Weights of a small multi-label image tagger: depths [4, 8, 4].
Rows from block 10 of a small multi-label image tagger, named by matrix and row number. Rows with one number belong to one channel. Each number is 500 + 40 x the weight over its row's rms, rounded and kept within 0 to 999. All counts start at 0. Numbers have three digits each.
Before each channel's rows are labels from the 100 images, of 14848, where the channel reaches its highest value: "top examples" is what is common among them. Only what is clearly more common there than usual is listed. The data: procedural textures in two colours, tilted and lit. In brackets: how many of the 100, against the usual share in percent.
# convs0: first 3x3 conv (model.blocks.10.convs.0.weight, 96x96x3x3, each kernel summed), inputs 0-95
# convs1: second 3x3 conv (model.blocks.10.convs.1.weight, 96x96x3x3, transposed, each kernel summed), outputs 0-95

top examples: rays (69 vs 3.2)
convs0.2:428446487498500513560541533462432575501485492503460457455470488487508498413543552593542493545500538548570463499472444494505488606517516495559484488479455521520524524497456586519489460512485538521547495523496499568493564524502533524459546451467478469493588544421453552517500468500536468482
convs1.2:493494513503488529492519525541510559555436558508469479498567561501542541523512502537557487488490507536510494527502506531544538442501520515438445510580539425553467515511444510572471502506495499566465509453474535456487479503501505529572561451471550481602523519535491498355586493529492542527

top examples: furry (41 vs 3.1)
convs0.24:498563477546461486501552473469503491459457585515532459500430515483506457423515512487468570546577495500529472463438465505444512507481497505515507472537504601485524490501457540544419476487498482557546468565561516487458454529529493515487504548389556487586523499545486489505514475434554547465
convs1.24:515454520478551513493533543533462473532575510505536522524505453438423548570547526453530538503485461504515437589560435490529543528519519516498484457467521528526523519543504507532519513480529512447489518453407545523556534492566489445514559513492442520551493481456532433498580544536493507610

top examples: furry (26 vs 3.1)
convs0.22:548498522486541528494471476454457514422545478535498561507507528524526486437538491504462524511527531488514489493508451491439576484503559549529529454521486445539487508439497496552492535343432518515457478602409561511488491493474496441483435477507518530502523557474551482461490512480556498561
convs1.22:513572476548508512578509524411449432502495456526553474536497562447532518482501494476431504528487426536517492445468455494488495514536501485468570513456495525459551542509507559550487503623521484453472395493552568487508453527504492500476489464457550528544517500456458531553434481480550509486

top examples: rays (96 vs 3.2)
convs0.49:495486518426512499476456484461582537480521458503483469500560451459538577508565527533448535465469564505527544507533548484507471600552516552466521476526444471467482558497541479502365493432543554525466450553489448500533486519496519460530500466429482480518502555519486476456527524439457479488
convs1.49:473459453501464463517453472528509425521464517486498557547488494510537523475482499500497472513467552510475465478514598470477551438535454546453473470536439543482516451483452535421444489621522519475478498403517444543510492469445514482455577490538506502454507494498471512448545510539404528444

top examples: rings (94 vs 3.2)
convs0.8:498543524523512519510488510534463481515471493533518457485470499505509518478393531573447566552549443476546529512541427553502566567454495530500500486505512505532485498467576569520570499435454519465572457485400496570445490504568551493484464506550467539502523583471467523543467516477491467461
convs1.8:458468510559466525525474488477496462508448468454454492569481519504485525440576495560579436465506474486565530494433559571487484540533511551589498467576464485537488475498434489542490471508505506448498422517483577472566557483552469539469499439522477481535576523527534502434454492496496498466

top examples: fine scale (69 vs 29.6); cracked (49 vs 3.1)
convs0.50:546561427512536502464508430508445505549631450495519447453521443471513524471523436533474503528500515518516444530460485493543541560512485510490557522531561485523518425526513507479467547537374549531484492511549503507437460487479510489533537530550544481499474498458450516479562492520450429527
convs1.50:465466515454479499502409489506440452538361480526526451446517539496486460510439515526498451498490522507457552481560514474427551421505512509547478522509507442500440552511507486468536486543487465531495523558507497536494524454462493479503488456535608440530468459525539510478401459482487552536

top examples: rays (41 vs 3.2)
convs0.33:510485522516477518481534519449546477442483538367530496500451513559477473511485462514476513505521559492572464507494484526437499490458542466540464522488525543495572573455458508487483438539421518603513475531468442503453481499525454453523508489407543530544529551513477457432444475449490542475
convs1.33:505508519520527530505501496491480477563555536507502501533487532524524515524577480465542506525490489451471473535502516497478582516481408502569481420476490564500620492434489547471407491541478458550508548480470552495592513453478550517538483499504542563536507473453472482493572541579446513549

top examples: cracked (34 vs 3.1); pattern colour: orange (27 vs 8.8)
convs0.51:548493474448512523534534479462509482473520447404531590484488460462441503552472528540441517459513490512432462514595473569514359504449497496509501449517536505537531496510478526377507526463496504507502504489479534522548522497508473510506486519605510503517601500522502528500501479543504521469
convs1.51:486516469533483483570511511467508583452471504460522568479482494480490431511491517515476556504455525442536460522466445460516482505526469549547609473479547571441466436481489535459517509470519489445564558498514448471472511461536512545531468446463451562436499524577506447505496548434590503511

top examples: spiral (59 vs 3.3)
convs0.26:546539619446498509495520494502534519497531527457472480581456508518459496428551508542479530537496412478503499504599524543495466526559460531558504476523441529499533544471507452500421497537479449489457513570580513459528477477559522457505509475514584519554423482548468461503507485494500549470
convs1.26:515419555575505504489544535464508511522567505499481477483489486467444528516493456538482499505513464464476550544486484474508496518516478505483460502462499589497558562455599517538502479487583527549569565520449508576552484463473410505499422472472521541504523478450479477561548591484518522568

top examples: pattern colour: brown (26 vs 8.6)
convs0.74:518459490332490496551506412498513489486509571469500460476487529523397466504490519502546527553449455497457495523520510528420562470476442487514553511559523482529506470476478454474564517533442497530499478532476496494524564526503459494534563463489479557468509452500531507481513537599545510499
convs1.74:433399440546400527478524553501445430418489536560555499522517481528511524504486547556535474458454550462496493465405516496538447442513473449507526507530553546481534495518489459495485569495491506472538563546514487527458536533470475508547563458475512571405504495473484480511485523487490491521

top examples: rings (65 vs 3.2)
convs0.28:477547591482490549498465508483616470425481495524495536509514490495519474482439515495532489519470540478478486502577422500471455461486509491554533475526545566433506531539512482539502517415406472481577524551538512458460478481487497442557489548412525486561447469496475530458522527444525545497
convs1.28:513510482515524523522482519513495509493543547482517522516491464529467488482484513484455534497509490513467513503439538558446493516471512457474496538490504508428618529534500420503433524511570536493500548478417481457505491531591502536388473551495498552505447407516501519545473549466521361473

top examples: crumpled (66 vs 39.8)
convs0.92:485505434509473502518487519487527526464519518502546525514534442510475550525471469445505515502532539484489515491555455553554505517500450498489533504492481516515456535544541565547449545512478486503422474415512330518529500487504489500532493508548481551534529488449361479552517490525507559584
convs1.92:508535506510510527503503495542509507497511541480465517417533492528555485516477539503518472488517452581504534494529544482547527498544577495434490512470576415485481423565509488469492555484463571432537452523513436504492538455490514465452533526498566519481446484409426493525408466421471518560

top examples: rays (33 vs 3.2)
convs0.94:507449439454526445488491477420579482485462469496564588516509479528511536486454482519545498534537558510494534597475513497523527506538429392423491488527492486524552549572462525518502591479495454528510448459504489506485438504509578539525471488547482500550466510457508509496497460577493455487
convs1.94:529525486498470425581481481522482526530620511523456481432499614500403512499570497417517560451459483463529452538532483452482524451494474460523485505512534543536477477513543505516502481503467548457488480466586491515539549509497484562473469539449518514546478561506473543504493423475456489515

top examples: rays (56 vs 3.2)
convs0.59:500481421511520482542522548516569492485516481503530478468424499507492443544481519479591494514480492567468492490570532469460481552500472484555510532588470449500504590462484506457543507611433427504526481551474468491509449522452545482516458507488564545434511507456459475511507429515497574538
convs1.59:493530513523499500512511497496548507538474541537507536429542482553501519508456506511484491497516531494488489474422535647508496478502521508493448524510475555478494464512455554467476475609480612597503477441415470516525489515496444394437486502503531507516462437454483535480509488451500458511

top examples: spiral (96 vs 3.3)
convs0.88:416495597521451520530495522465482475460494436576509474523417447523484503454533499493575492488495502453523484565512547460496547528454527469444503477484558514465539520519505521477500520495528447551521487453562558581526486487457531536522474587451454545460483478487410541469486463508466413526
convs1.88:498555510538486474442489477504508561510500483495530510565536483497541526574523517386463534521437431501472433526514451557481547465478520487522496511477496446558505520474495462503500466478464424516428492424429514478498466484459461481529517567433472457458423531440482405501555464528530529531

top examples: rings (46 vs 3.2)
convs0.76:483453482528525511544512512515503493469500623466492549543450498491504515459438463526521541519470525507517449552480564506465467444503493546475552519572561450558501431447446515542437531531418520539487549560473494575600530464530488463522483520564441493536463488509512497453487476538511451539
convs1.76:504469531486531450536471464538501496506506546537543518498399455479513533531485496527480488511476607477494410510399451392467422440451505490512515501501457516505446486496467537501534499449526368508488527506483485507469533462467442502509555479533430474527511571501523467543452483512502471497

top examples: spiral (78 vs 3.3)
convs0.87:573525458502446491511543533469488541481477458549503502442427582483477460471522521513482496540528507482426438482538480494477482384497541499490552487480458474541439543470482393448522462497484556581488517463510457454564549480503510498475488487444492542521579501517468549503467541440541537554
convs1.87:524469509507492471528476531485516525464555512512487511518517424500495448548564523502518548519552442522490460525461470497526506521404573484553475518525499491503469539460600468515503541520471408544512579453497512492515489561530468484503514552515495523507469532455472490456634462610473576493

top examples: fine scale (64 vs 29.6)
convs0.71:482513506527473566503445553528497486455549575496460490461469457485525609553434452512536484518524545485423534487436450499484511502481487522498531513502552511463480461475437440487437400534492522552524554533454474489469569532586497440535515490537534517483498576497566466543483531482532455515
convs1.71:524529498482488538468505494481501503465428498475584446522442492521477516499462443515520526478568533496473599514550512554494451524470461438504474511525527519462468502520602476466489375541523533514539498523484521502466469519522446465492493503525399437585573426537440534488504517515460518527

top examples: rings (54 vs 3.2)
convs0.43:548503463529457515521517498474492417467484457483505475578548510473565545412529524536488476486484393448609493576473524514556544514435478530491507478514520531527464482481468572485496488456492520474512470498479479550519577467522493568446454513464472480527491510509546527493423447547507497404
convs1.43:439424489488509508486525521484517489548433490467466497486429539473475458481469500453494449492480503481487578539480495617526567490478529478598518541527532505483478476500572491471499515476404510419514516454463566513551509507501516601547476535505515530526459522532496528499551507433517414446

top examples: fine scale (66 vs 29.6); cracked (50 vs 3.1)
convs0.58:543511431519499503521534568487452485501484491510556528509527474531503451490524522577554577422510488568503545448530453553519514527439435506539520502527441465500391475520533492461531513423452464491515562466455487467483465526614481498544523512550539523519554508473524534506480576560515534495
convs1.58:502467480517486489491507506450497531493503494454461454453515521407479559467455489555494480573605466519455456478528519434539483437443471500497453547561476486516525548543535459525478555475506442531512530585445447583556487431560537500497483505484475550457545474482465520532417533473510544501

top examples: cracked (42 vs 3.1)
convs0.17:472540470435484411495399496512471510502485441607519575541504499596565452556493567474490534524510498480547516466489516448409552529482508503494460493468453482507550443504511518505482473487461516462455516462457493526483445481602510510438433493522505461494470508482506493555469493562516459506
convs1.17:542507444512544467503438498446511502482467458464495523416465476431440444517476540491528556487504455483514421522496473439518569532559515502485536447450540497527523471498496519492506533473469442505536509503570439495485522578593510488517499566460446550448422519504550489534471518399559524498

top examples: rays (98 vs 3.2)
convs0.66:514552450479509509507497509487549479434537474513505525499481519597507529540433490485526506492518558536454511535444481549504579523531505510486518467483509437468507552578524473526450520499468467555507477563430521466496451502469478455517486525535490527496551494396488510485526454391557392414
convs1.66:471482527469470499501504516494512495499557534479505526490483528517479383460508424475563481490510510464516489509507560496466498429476493528571485532458492514405410498521537546450466455472481478426531482424491561509549455472484446496591518522467512536527516546584478438489580497423494455520

top examples: rings (73 vs 3.2); fine scale (61 vs 29.6); spiral (27 vs 3.3)
convs0.89:454442563530497531463484517518508527490486466508495530524564491521492541492574487503507484491513584512480464532593528438519549507512496536501512433482526470509468464612504471522512473528514463551502447491413505517553533513462595490459381476525426446491469463545493488405491471480460510503
convs1.89:479558464477478523508486533533496515510588532533570523513480542508538492464506487406434540545491439476473509437463462505545482511497429476511560568435433437533520513470484419506544440498475504497522533537546511380498553546508479557464467483489527538524472572485474532542510465552511539533

top examples: spiral (66 vs 3.3)
convs0.93:484367443548477488482518516551597437475433512474509499502425469460445455487511505549487565539542521473513441497540532540512482387465531544479472458489454497495502476460492506489466511546511493566488499509500563510587526473522526491520492482553468502471481466523508501411497568578493506483
convs1.93:468482534505497490419549462459564494516529569422454485482551507527510472425507435484480448487502448495487543501500376494452434490519553461493536543510502494468471501421513502559516492446429571519560487502507484556512442454453500536461546561467476462437488512500501522442573504505524529486

top examples: cracked (41 vs 3.1)
convs0.56:509442523523503509490551507497529509448552496501518507598560470556522507487481481486504495504461486523511544492513465531536508319466517493509491476527545413483437470507491498507513525417441564576462509533482537487534556532465487495496525503555489527508505461451512504490433472475504413585
convs1.56:528566499542496492546497514455508496508486499481511516489517484553475465446511505574542483518559528522468519429467448474470462664530448430523471464559479447538471523497510524474502497488454494562514484472527522487460420506490491542541460480583532513507530440541476484512372459510484521462

top examples: furry (48 vs 3.1)
convs0.29:469459535532476544489489513559456504493474533509502457501476511466472463465468511468521509484481484448488508530504485463505470520536473487540518472562489611462535605504430452558454498557448411486510496471509653485562510488505514450523466491469573514483490431413513494463545525494490534459
convs1.29:521486501498514550525470500467475449440526495476487516436527474455417506491475514540506523471493514511468472530572402463490576498516527550555487502431553443454537529515427463438543540567587537443476531565425426467511469501455519480509464493557546517501502454571502490485496501514540504568

top examples: spiral (43 vs 3.3)
convs0.15:516559526484514501562469501386489504476442420525503523446498512440478476551492494532483497500524528440511489493584391487502436451496486547459503531510401456538476448507471533489464486536520605548512506528570480553507447491509489493525529496429549507504553570535453521481476495548501504516
convs1.15:505502532494498491484517491555518498451558511497492475494603429467479441451530467507482470448555419484560560479505483431500502505476490522496436517492411403455558480525483511471505552495549484521499488468508489512441435529578533541532507497589475560550500461554512443457528505514523549424